config.toml
model = "image denoising autoencoder"
dataset = "fractals drawn by 1,000 iterated function systems, in grey"
train_examples = 295000
image_size = 64
crop_scale_min = 1
horizontal_flip = false
translate = 0.06
color_jitter = 0.1
bottleneck = "denoising"
downsampling_factor = 8
encoder_arch = "poolformer"
encoder_norm = "layernorm"
encoder_norm_position = "pre"
encoder_activation = "gelu_tanh"
encoder_mlp_ratio = 4
encoder_parallel_block = false
encoder_inner_norm = false
encoder_patch_size = [4, 4]
encoder_conv_stem = false
encoder_depths = [5, 5]
encoder_widths = [64, 128]
loss = "l1"
latent_channels = 16
decoder_norm = "batchnorm"
decoder_activation = "silu"
decoder_widths = [48, 48, 96, 192]
decoder_blocks_per_level = 1
decoder_block = "basic"
decoder_attention = false
decoder_upsampling = "nearest_conv"
init = "kaiming_normal"
residual_init = "none"
optimizer = "muon"
muon_scale = "match_rms_adamw"
learning_rate = 0.0026
momentum = 0.95
nesterov = true
orthogonalizer = "newton_schulz_5"
adamw_lr_other_params = 0.0011
max_steps = 8300
batch_size = 256
epochs = 7.2
lr_schedule = "step"
warmup_steps = 160
weight_decay = 0.2
adamw_weight_decay_other_params = 0.05
Rows from block 0 of the decoder of a small image denoising autoencoder, named by matrix and row number. Rows with one number belong to one channel. Each number is 500 + 50 x the weight over its row's rms, rounded and kept within 0 to 999. All counts start at 0. Numbers have three digits each.
After each channel's rows are labels from the 100 images, of 14848, where the channel reaches its highest value: "strongest on" is what is common among them. Only what is clearly more common there than usual is listed. The data: fractals drawn by 1,000 iterated function systems, in grey.
# convs0: first 3x3 conv (decoder.mid.0.convs.0.weight, 192x192x3x3, each kernel summed), inputs 0-63
# convs1: second 3x3 conv (decoder.mid.0.convs.1.weight, 192x192x3x3, transposed, each kernel summed), outputs 0-63

convs0.185:528563494482472422426542433487528465455443450532499512519492457504522476465544632517535520436498534508460587533442541538480536532562516518467543509481566509497567499464597543380503540460537476
convs1.185:569439505490514425563508520462476521563551588494520544522530525462514444507460544487421565563441553427516512469519444608468523502478500568461524519556519590513447459460415507499523465578478478
strongest on: dark on light; sparse; two maps

convs0.5:446564503534521548509540481430522567499570419457543491598458492462488587567445431496556516494419470487462514449463473538454485583491521531515528497551466499491391458475503519544531405608503436
convs1.5:491559469444448588525594465458438474486437486571498475486494457401408571451534443491450409511578440518548534475496491583361461537463553591525491544538501512510467415481512553490549511449547470
strongest on: sparse; two maps

convs0.53:477577493454440415442504421552553379490532485539517591457485518495417440542489522571517437457419554458507538516426519491429508486542454504462500470533462441517516467538467503491436469564524477
convs1.53:510495533532472552581519515450492472487550476509573561601526536562456515550495464452521497548499544450460597440413497519463486502451550447453512497567409598522474467587495486500499503535571512
strongest on: dark on light; two maps; sparse

convs0.142:500466540425575509429453460524560502526557534496497479469425400520481498439481507468499492546548452479482522601439361387510459529564419461500445538481623505450489549412509447593468445605507470
convs1.142:565487456494481495586524589544624458456513494522453429468461492543536573453524544471464486514466495528505555514498569574454456450408458524533512502426498453582674455515486483576532488535517563
strongest on: dense

convs0.110:473480522503419471479544523480536466476368464446526457439532524555497493511532553453538546520455479529521501543484538476500465484443547468453543505446596467539582541510461541491533549397562486
convs1.110:430486450511505540496388512479583515408470561471443483495482393440608444470564560483564538468490503447554472456508568489465511483495488418406448499435501461442379431505415441487523474440443449
strongest on: dark on light; sparse; two maps

convs0.65:535532444604417524466528460445485480515435486407459588423472541574469434493480450431398525451506500484445502415544477483504547400551475449465463407505487493534541440527490484455459533529407510
convs1.65:482570517450497474537515582473540487465481582572519467448523479642527523454463534533514478438539479603518557553469447538501560628456490467496460527421502475468510548520443462440496484634495516
strongest on: sparse; two maps

convs0.74:445557541459410518475533499493513497544586464511527449409508587531383444510448437533401476550470505576545593595477527521476441476560480529514479491506581562520504590473500514555547561526479515
convs1.74:466531434530492539478616563512568483481451441471423508575435485429478488416502483442512524495500497396404420492546445508519575435553478386597518468473421517458492477498579495548540531510531441
strongest on: dark on light; sparse; two maps

convs0.140:403469510492523556548487438425494446484497424492508519508553523510437495512557409451490459453530413577486434406450500504548460495462536453451566448529564484454493535436485490532531412497466408
convs1.140:574520483459578465468526399589483516540452454536553397483457507450466488503562466561539542471453550427512506533567456435503542463508500523547480451508498490572443426557565399492542520401579449
strongest on: sparse; two maps

convs0.26:440533479477565518474529424413481518465552466422516511568482381599427448550529456469510461488567484532472469428404424496507491492500571379552563467491516517439463482503582539530500449564464429
convs1.26:516504530483473518470548368487504622526414526513535405520506615402425476511528445501495499523471513446537500496545445602444521440440450549558513453504494420503512459522543505510549536476576493
strongest on: sparse; two maps

convs0.19:513500455486470400470516489463568525489427398540424425475437484545444482535477488477568583473529463511494458479459471511482514466481452409446497401561522427547517459493477428473503410555541405
convs1.19:458431564548524467505416427504491497544502427517500443498531609493558440471468443502548424412469504542497527490421568551439555555517557506400582493525470482385549425521454480548508478514490426
strongest on: sparse

convs0.148:541471481500380455488470505608435448480483582498530471449432455444512513544523537468464464518557515450579459601527550623462484554509574525515481492525458615521411454544459555484565501471442611
convs1.148:505533448489478423529381496432457449486509566494473565509535457411550437527466451490438495518530515431456471538436479514494411566464470598558524568454519503497487511456390566481474489452471472
strongest on: dark on light; sparse; two maps

convs0.147:418461502489417426531490529569519451499519520430541465485487449454486500519560467490515415587525507407482598512439487528484473450463499470545480497438532559432417535517487573455551557499474528
convs1.147:497480387479549566503561462527423515529532537480465457518476410467423506457384524473524501444431461405489526457488481374558431492549537545517497419417598455577525536524506494539490505556484595
strongest on: dark on light; sparse; two maps

convs0.45:490522570558447530463471454527563448496444517396517444451495478514414482503382414482487483444447545449542462470396450472492528553559470520556531462490485483576430432431486515476564454547509500
convs1.45:470520567474474547551574443492438551509457519511580459508494555595408524419501505525464533509478517576490552505476528499529424539551436501571526477582521622498518608515580465512512471433567488
strongest on: dark on light

convs0.72:502415507489464504400453431523514420518443442450508494417491438543515462488452476460367544479580549569469415472460522436589531419520525535515432530480455422489491447471525483406534574527503490
convs1.72:513463591497496504420498554603566463542519498499523469514493565564452435436433496546533524486470511560473541562512480526556603448495496575451536534470515485483553540551485572437532504582524513
strongest on: two maps

convs0.152:534497472439500493518510386550493397535448459533466532479450537390566503419398551598531495500502478562502398496558472403420493465472537398454391495447479433532466487479558442523508430543492490
convs1.152:453501533470443473544449519492532572549531459479503479566552540544533449560520473536493509537497478557471482453484421491524496595571475480412560557463481543445609496461481517479404545595481533
strongest on: dense

convs0.52:470429487449396368477516464585480450419451474418562471471462434428437524448473475324481482499530578513541448558483482463513514517457575492474448488499558496522617451582534578545551556431419568
convs1.52:511524510597391525450547527520468639520489507481551479503490565498527480578528500565560562426546439551507530513508531398491465481426466472445422493561605462504575518497508465491438559527459516
strongest on: dark on light

convs0.9:529503603385495482504390405550576481544521505578404470545508440391488516561450521557471579441480514465432616443436608474516455506480536478523452461488483503575609441543547500504486492490446526
convs1.9:533487469467511546448425478449537473503566561467552536523508492486445473505453497411467488475517431481426522430493504431413459453489451567491583519434430521446501508489563525469493499467548389
strongest on: dark on light; sparse; two maps

convs0.70:517511470429514445488472492555447475495405483507434462467455445498449479413499550425454438476534532468494498598495501400510526482597471505458502515396432462617557517502476499382538578505496603
convs1.70:484506556592483476521502496514511600542485511455527495490616562541548511531535545552415498547474547507448478397418491445514588518414493500439481448520576503504522449557533484541494521536542480
strongest on: dark on light

convs0.159:434455575487524509414461406491516471514500539378468461511452526518472514477525544471439529473497497427460513543558548434572475472592431485434559515495458514448417627386553446456513517512492519
convs1.159:631373599553503523527467479520484472457570576419485539535463512560443504486482550528498564571460527471543518450501522524525504528567464517400473469478491522533573565341518526569428493576486507
strongest on: two maps

convs0.141:525504451486471478460477466504502533490409469433576532524519500443494553621538552455506522513501518471434491422427542525446532463393517556531402461485471492486646595474481588478490529477457469
convs1.141:585455565542520538451593526477460485502548529425478514489530483576442456606455519507513471490530542581528430465484600440514589316484566518457457503422491506475519518476545534559524511438508478
strongest on: dark on light; sparse; two maps

convs0.156:529598509463424462470528457506567450565414499503475477546485544521462444591457511504527484491427468454492441533481521511504495560585454427472485479509524496534624550534546492502406565498473407
convs1.156:507431620486475485475520473453545485498530431566588492483424535529496445506541597427542546514492482530463517509506574431480529548525479527550546423545488562482481521429585543481483508499591467
strongest on: dark on light; sparse; two maps

convs0.11:508475494513470508403444490587498559493502480410499460478428454619326480602458457449434534470455540456625502503397473452545578437548452525610507509433526452487495444465399475494485500565463421
convs1.11:482476504563468477484613494537543489483488490498489479466490524468496560518480492507486569569527502602483508460557552504447571493502495538504514373459549508550480554523550406466467481439546479
strongest on: two maps; sparse

convs0.119:532523464497505531410575557498528554416526495547505471499485425492448550601534540498511455525553516457526508572445481585605474547435449544559543497523541491458474485465503463593515479564508536
convs1.119:483469516495462574538448506512539549506456430487522528517473487432482478546486513527454429459455501432475451474434460556495570482452442571493595434551545440526355465447446417499544547464561510
strongest on: sparse; two maps

convs0.120:509442506457509550490487494388496533439485532488496505482445514545546442436493489489463523404471462527420471495516482426424495490518492580513468506606459439421560464490669528451425551489457557
convs1.120:430515495418539442535517557455463585484507546539529417506504509505571494537399594569495560538446486505537459552521538408611349423602508537471538491510524434559476538518587542545464465455490487
strongest on: sparse

convs0.144:503475466539453469436572481578406483473506463530560443484475447471418492506473571555461480407563535473568497532517583509560456451492564515463599504398474536581582471514450484549523457515537586
convs1.144:467556432574514479433395506473464536485497496487484554515570479414370520425522508457486427523564544407508542479511559526485525419432522570443473520514439490441531487553546470450513473621484531
strongest on: dark on light; sparse; two maps

convs0.97:516479462537387501447464464472447469432536467542508541552504459492450491487542519477589541490562485501436498526521449411344503540453442631521487509515472491475532522459457422552490521494504457
convs1.97:530547576475593509524522534484488377539519585520414491515583496548493494509441525501463453560428518527510494502499447551617600545485535409504416539570586523494459452460493404481520443458428561
strongest on: sparse

convs0.123:564473442540471485379498515563466543506388506495519362517557506339473462449488466448445507429503538530457470433515471470390519561413480506505480453511444504526521547463476523454509607426473547
convs1.123:550531517517519479500495492477542530592497598495510610589486494561492510492374548522503497452513479647533574490527558481580528482449425504417488533529505490520486605540565529548443484508527555
strongest on: dark on light; sparse; two maps

convs0.16:544477480397526518488539563497412497506510487480525469462491533605494507582486529576528452540532527513562381591492506573585524622491474463536496603559523438472449424468488528536451371467545514
convs1.16:520492530469495492444458579557547443539447432568433540457438422539520550526479513483492468542480483445491549588487454468502488493483588512509551428470554501614431498574503523525560534489518529
strongest on: two maps; sparse

convs0.25:535431483474556563446467413581561533539479498486473444485470546507506376492512553603620497548482500483480489492481479550463475424519477553504419517507461531507417427497606435499541577576467465
convs1.25:484484497497429526482526510478523461573472535544483590402507517407463523520450570538429430496465530459497452467505400577468495576500497520537588484494453416500656533491438635508436550624495433
strongest on: sparse; two maps

convs0.15:407532529458423448515533509554531482504502473573636526469442532495376496520493481491525502553437458469571519535460552500569468461503557401521541482432681526570500485535403568489504523463465470
convs1.15:513506483449500579525477481542513460475481528454503492460376479445482521511497491428568565499526435484548528473533528526443474415490584460500443417509445458430499457504504538431500496429523483
strongest on: dark on light; sparse; two maps

convs0.127:546559556491482452460594585586485452421511502547462510405544552503525494541483521468413432382503599459587564510433494533474511535490527480478506580436516470507432552429395512470592488470518561
convs1.127:537490510539435565508552531539472503513561460422469495451482577479381462520480447538577554539510478504457555474520507608474492497422489563524552485508533489424411439464436359412468441468484432
strongest on: dark on light; two maps; sparse

convs0.56:552505502452481592593485433489478523480461476464495455503506516529463569465531491528428465391423503443423505501546445418480485433470431523490516517502491504555473423502429502522484480605482497
convs1.56:381465386512526438449490445464516555493494465555465419511467497521531558412511409439500507564535461577588529440543506484379439475554473585432485428469473588560504595492493448567573494454517533
strongest on: sparse; two maps

convs0.181:533536443471517585514516477490415430486524440439449542549407485504490467503389482521586540503464507472455506468561512472394487496490473450453457529543466447520498487514496472521469462518472506
convs1.181:444543545391611532528531514491569503432496455493521414440529514487529465485540564423523453550462505490492514481454433504633571452576533552432509565471517559529478511487541502532518504500462520
strongest on: sparse; two maps

convs0.154:454553520500455524510514434466522496483474427545524457465535515499458501454447447588604475509433521474422457424499434427405449471519440447438557461458472546522541490539448606478530483480466446
convs1.154:484491496410543539479540555452509474487476491434412442481572477452536533397389550516566504461564427529568536482560507444500451470504483594555472525430458455487479563492571582494524463474523446
strongest on: dark on light; sparse; two maps

convs0.22:407465546539469553457434373547515465422479495478461555491477569479463506496478515482606566508409464533583413548531463426330473388441464417522450403584504527498471486513463535432523541484469465
convs1.22:555495421578517521512446534559528542510476464521519442551460484460535492440479590582376461510473552359505437513449511460547498493473527557504507570469459519468561489491360459533543515508544458
strongest on: dense

convs0.176:488481441469537540400471509425474496532390491482387534420502488551473460573455488504421534461547480513490364456513608362546500406556476445517474515561464472484497530515547447386463474462497521
convs1.176:470470506622479413423507468524539509501520583506583530492406488639434465473554502500437505547462561476586515506449440421596492425542486508482499505545464533521560499513514495627586509523537612
strongest on: sparse; two maps

convs0.125:514626500566499489571502419516494488528449432505524503469558523491533491563488485531487496431430505456477474440467552497530538557491480432519505475449432478532374536518465529447490528528497492
convs1.125:513490531410517500475543534475462565508512530506502505511551414477466611493537518496592489523560465475496501532618482572465499541506415551423500535494450557446523403462473442421562520517501516
strongest on: dark on light; sparse; two maps

convs0.155:427488529546509492495593527533473428544516481495481485587487437434574458411418527522441559523494525616496605459467530521438460499629579522430428480520529523511480588496501541503560529505601599
convs1.155:454573424453467445492471500503536517375505491457503505441521584461522456579544432539404498459528566599481485493508495538528477453528377489521482496494504492458469498445460525403431522452464467
strongest on: dark on light; sparse; two maps

convs0.3:454510542568379455513429417540580447540481481450485436542470444465447480476374459423466523491433492413466498521446533384440530469499457376434525499448552531586468505445489479419473496559531536
convs1.3:614488564448526556552428530511489568469540470481562469446511470546474535484502503545535563472541434436503531480505513492431489555508529537440540552486468538439572483576508465586534458526485551
strongest on: dark on light; sparse; two maps

convs0.38:442492474425432543468511464552456524607372498429459397471497502477421588538524476493477507441455488409461436491516635462427468401523499487431422488466458532542464486466494498361547528593424525
convs1.38:494572567529500493547526631382436526535549483500507564550528516557500589496443493512462468591514455558438483514560524442614554521463407547503497554430511528435687460513539517560488457482470460
strongest on: sparse; two maps

convs0.182:429515466526533566524551461458474447401582517442487482476479461559535563479527476473432461488490461447450540450472470573455463463405504507469494520515465511445493419497445502495537412514475438
convs1.182:538446519500500423507493432554441470526447510490474424446540500423474560501622429510583536532560488548512571486581479453447465548452546565538491585516538501571398494418524500548509508464500505
strongest on: sparse; two maps

convs0.132:549538389504485524504557502545432561544554569450479409460426477493493489462447551491384469635471500459527574540525548601429576548482521506531485520502509542605432575485486500548520532470467526
convs1.132:433540434491515502517544539446469516469452687550455523506556481399606576496358521464488471478538525477455444524458382602533474526509473431446541467471462515445570520539470492563469494437492421
strongest on: dark on light; sparse; two maps

convs0.189:403503523466494471535472396515579422556395461471541428503431392461463493496453548545459515453475543515471488509461515383453533462583475443413469446495469462483481418466529508419512431505543502
convs1.189:446490534500467461525482493453523509489519437497523425558574527601519467520471524579467530513474550521462552463430514435586517505462462486510548523515528574504549564571548443531521551516498484
strongest on: dark on light

convs0.18:532609543554436493474493470488514481538455434491466430457477490556488419500509564532456471429453476433569457516399530470360523586570482461448571538529493510518451471506516524520537465491579528
convs1.18:513544480535495438510641573529469499461581578552476474546534449508613490475495495458541508605489476495489611531552479506549464513523453557535493468520394570483487452438499463548482467385453511
strongest on: dark on light; sparse; two maps

convs0.21:515589441450403430576484510589402475576450506472560531516512487512457527525493490398499481524517472424536559546424433518426591517547487488479491467545449502490532433541456517550490470456398517
convs1.21:451565429439404439436506431491500546505478534501451465543547487508529528568578515545412512466499492646568544556529491515496400554444534477428510532529530419497447456484460513390501543472483480
strongest on: dark on light; sparse; two maps

convs0.121:501500487499534445505485509603541484579496544539500421505538521449427487453533392534558443582435448531466534472568538472419499481550620433458513496464498455495472535493457524454479543413482512
convs1.121:487487447511522505425483475445486459522532490484469540478474461463516505506527524423554488496465442484427517457526453439581469465554559503434540457445485526493508533464509541530535566563478498
strongest on: dark on light; two maps; sparse

convs0.114:418430550488518521444496411443435535449434517522435460441470432518415495557473483488510516472517459493572513518427495499474499529497515531500607486582551510492480459503494524497448485449476431
convs1.114:526453405535457471485510489497460467464525445452633508471428549538461535493537483491500499477522520483486545473585538485535430538537481514455403404493436610606493511461437526460535387409523512
strongest on: two maps; sparse

convs0.91:515490524449540510518432483497532595587483495458529443430456356544532561478432480481486498585474440441493528538470488532549490445525460492575560488623511539447494479528532448474522420465445466
convs1.91:454454485454410505523554496441461603509448497601458433414468560417531483485562524492528430460542449427473445609448506590472438549433530575471535550457476464503516542472459505477516492350455498
strongest on: sparse

convs0.90:435459449466501487457515484548494423581545419431560405472515485419523602490420507406491543484458533525438503444437552500439565502531590446458593558531491485498486496528499525468614363514565502
convs1.90:440465433454469588383504440509447546501451547485484504398505495493462506475525429570601619565527469580561500470528523439464495409519477504510463484545546467519458625465550513510527526410446473
strongest on: dark on light; sparse; two maps

convs0.55:468446578495512491525527565486466474487448484596507523526432491484437545497461505531484606426461520472416597451481473526542414438517504522517459487538438417425478496458483516366473436516584532
convs1.55:519469555603511530447487473524483555507573542438452488549426449450469441532563483539550443494470518497523540458490569459632590430502462510463496611491466555532493486496518474507586570441465537
strongest on: sparse; two maps

convs0.171:394486509575470414517461469477637442547464406476542512489492469508487483544499459487423497502474558502449662436454517443550485487440498422487490501488491596396505551557412548540495533495472493
convs1.171:538510566433531468489568515508469539495406503561502420526555366547466432491517462527513528468460538464487510522496544497484506493452486545514468499480446505530536425584484400431544543601476629
strongest on: dark on light; sparse; two maps

convs0.23:442474527439502554453564477505556447482466428370475448551453568444531521505527608557464503422441481509423493492444442488437489455511469393465541498489419472460441491461452431429557466536557554
convs1.23:504503529466557589535464527468544500468447501488505523506554541495552489538412543492428492561412480478535517424557569400474472503422507538482545554476528407375433556543387514473538459547518493
strongest on: dense

convs0.85:452515497446503494503425480549501474502501463534486506537504433513490458504397539544415539465475452595568459547470495491478523440539487506519464474491419493487494469525453437509465456591454433
convs1.85:490501513482537496538516578384531474480554495490574463475470509448601441531537505457417473475513461503516533464476486483450488630494531505427549416520406539541538412519415414459589532577547467
strongest on: two maps; sparse

convs0.93:470577508449439460509559451502501504486480474491581557486452505519467478503533581561429503631435502448542526619523455575480549555463399513415602546524492535573457513574468589470507495455488522
convs1.93:402582418451633546572495538503443450401438514553443573475526493410485529466515477498457398502527499511591497572508524510487488534470542465458417465520470501496421487432477440487457477445461540
strongest on: dark on light; sparse; two maps

convs0.160:627621489423497489476507449497476482485413482551433498464492436510476473561512522462431475447513490477441520532472595532540515530515521545503417583493512460552566382490477421416464586497476538
convs1.160:498551665503546532458454562454524455652509404492543488529525512498513445573507544502466478498447502474431517426442541532501494557485591549577565608533511495495445421536533534547536402516529434
strongest on: dark on light

convs0.124:537596561486563451471555518542546504505466486565385406542553470439408456504481412571518485491467510527435553454463497441493522506588504526450515571431580458582552505490544428538606555467517402
convs1.124:503454553524470533515485509489458543509517519540540469518513564474493464510412519556471450554443510582508513469559377518542454530568521473514544425544505581469600525436626565600434532563475479
strongest on: dark on light

convs0.169:502552493538448458571412414527532490577477490503482521498505495417451489522506520417606494534441428533477461582472488496399500520512552488517503510488536467475456461455474540489475506402503513
convs1.169:496488506504524481644514504488475507512474436526499522520462493532597468523511527546428534493495496437505451499430479527578429523454505451527454539510538487567555609468400507506468504473455500
strongest on: dark on light

convs0.12:547567427531454502581494517536463489519464430481544525487462469444464468535549370452428473473422565410536506499478473534482591429473459563572500497436547564517466511483438521461524444577505473
convs1.12:485553487487435431459448496472536558520483474589451476518526525527509499491453446523545507553545470603479531551565547418525434507527465508568527456546580494498492535446541570508469554490513440
strongest on: dark on light; sparse; two maps

convs0.162:404456502571454482512515522503507502492612555508515541513457459441476597464459457490531472535487465502602434515456443461469532462530471557508563477525497595517465580485553449529507456546584538
convs1.162:460485500479457581552454503561513440464501478493519480425481587370487583536499505576430421474505530525523520469442467486554522469580464564538544365535486506565443547483472440490515561493521475
strongest on: sparse; two maps

convs0.69:662558549438492510540523494450472477453517510497404520515515510508512573598513418529538431442421532524473412467503467510543527495525524581526501538523539433570580388507508424512421545531521414
convs1.69:624487640552485499473475503466557537516523430487598513482483507539507525467521602546550534540469469536559479508487572453394450554504565503565456563537537464525508491449471668437511553594512502
strongest on: dense

convs0.47:535468486483427516471520495525492565440458490504460572489491504494399432519541533531582432441399490538484502457482481626517445468473449559550533452498567471475529512458593518502454471613538452
convs1.47:492577482504544565514542444474547482519500508505491486526473426420415559450378522501509533421569509401438463477474484571425407537575480451482514421526526497447496493425541538512529543489551522
strongest on: sparse; two maps

convs0.78:504504464511413462447487484514465551417516456575530518486505569502413517514560479462469545429469556482459500493386397494473530517523435421508500483579500460448481400421470568493429493461463475
convs1.78:550616406564555459482621509467535487463481543481458525474505411428554553573445469506480491497537537528513600503538531531437500513554503408448407476447467520564463558509409504524497485551511509
strongest on: two maps; sparse

convs0.180:517480478489517473533534496536451586517523527582413633570570496501522481551625516483630535581524542499420622528535555559602416508494551487544507548526492537542512563539498428542539554445430479
convs1.180:468487491488449440436523441467601537473560548496527498440442553482444440495494464412468484459462446460522481508455423446453491397572524452535467486534461418431374468477477571451486485560514434
strongest on: dark on light; sparse; two maps

convs0.58:506461476435491611442480528519456518412431544566508586489481495632412481473509478439376488476431483551497487497362516487442465564410576538509558512563554523447530535505427452486489519473476467
convs1.58:531504473563545488600464491563449535548605565471474512512390493413568558523577576547513545472534538491526443502550608518466554526561434518551502564460494478492555482490419478481500497475450538
strongest on: sparse; two maps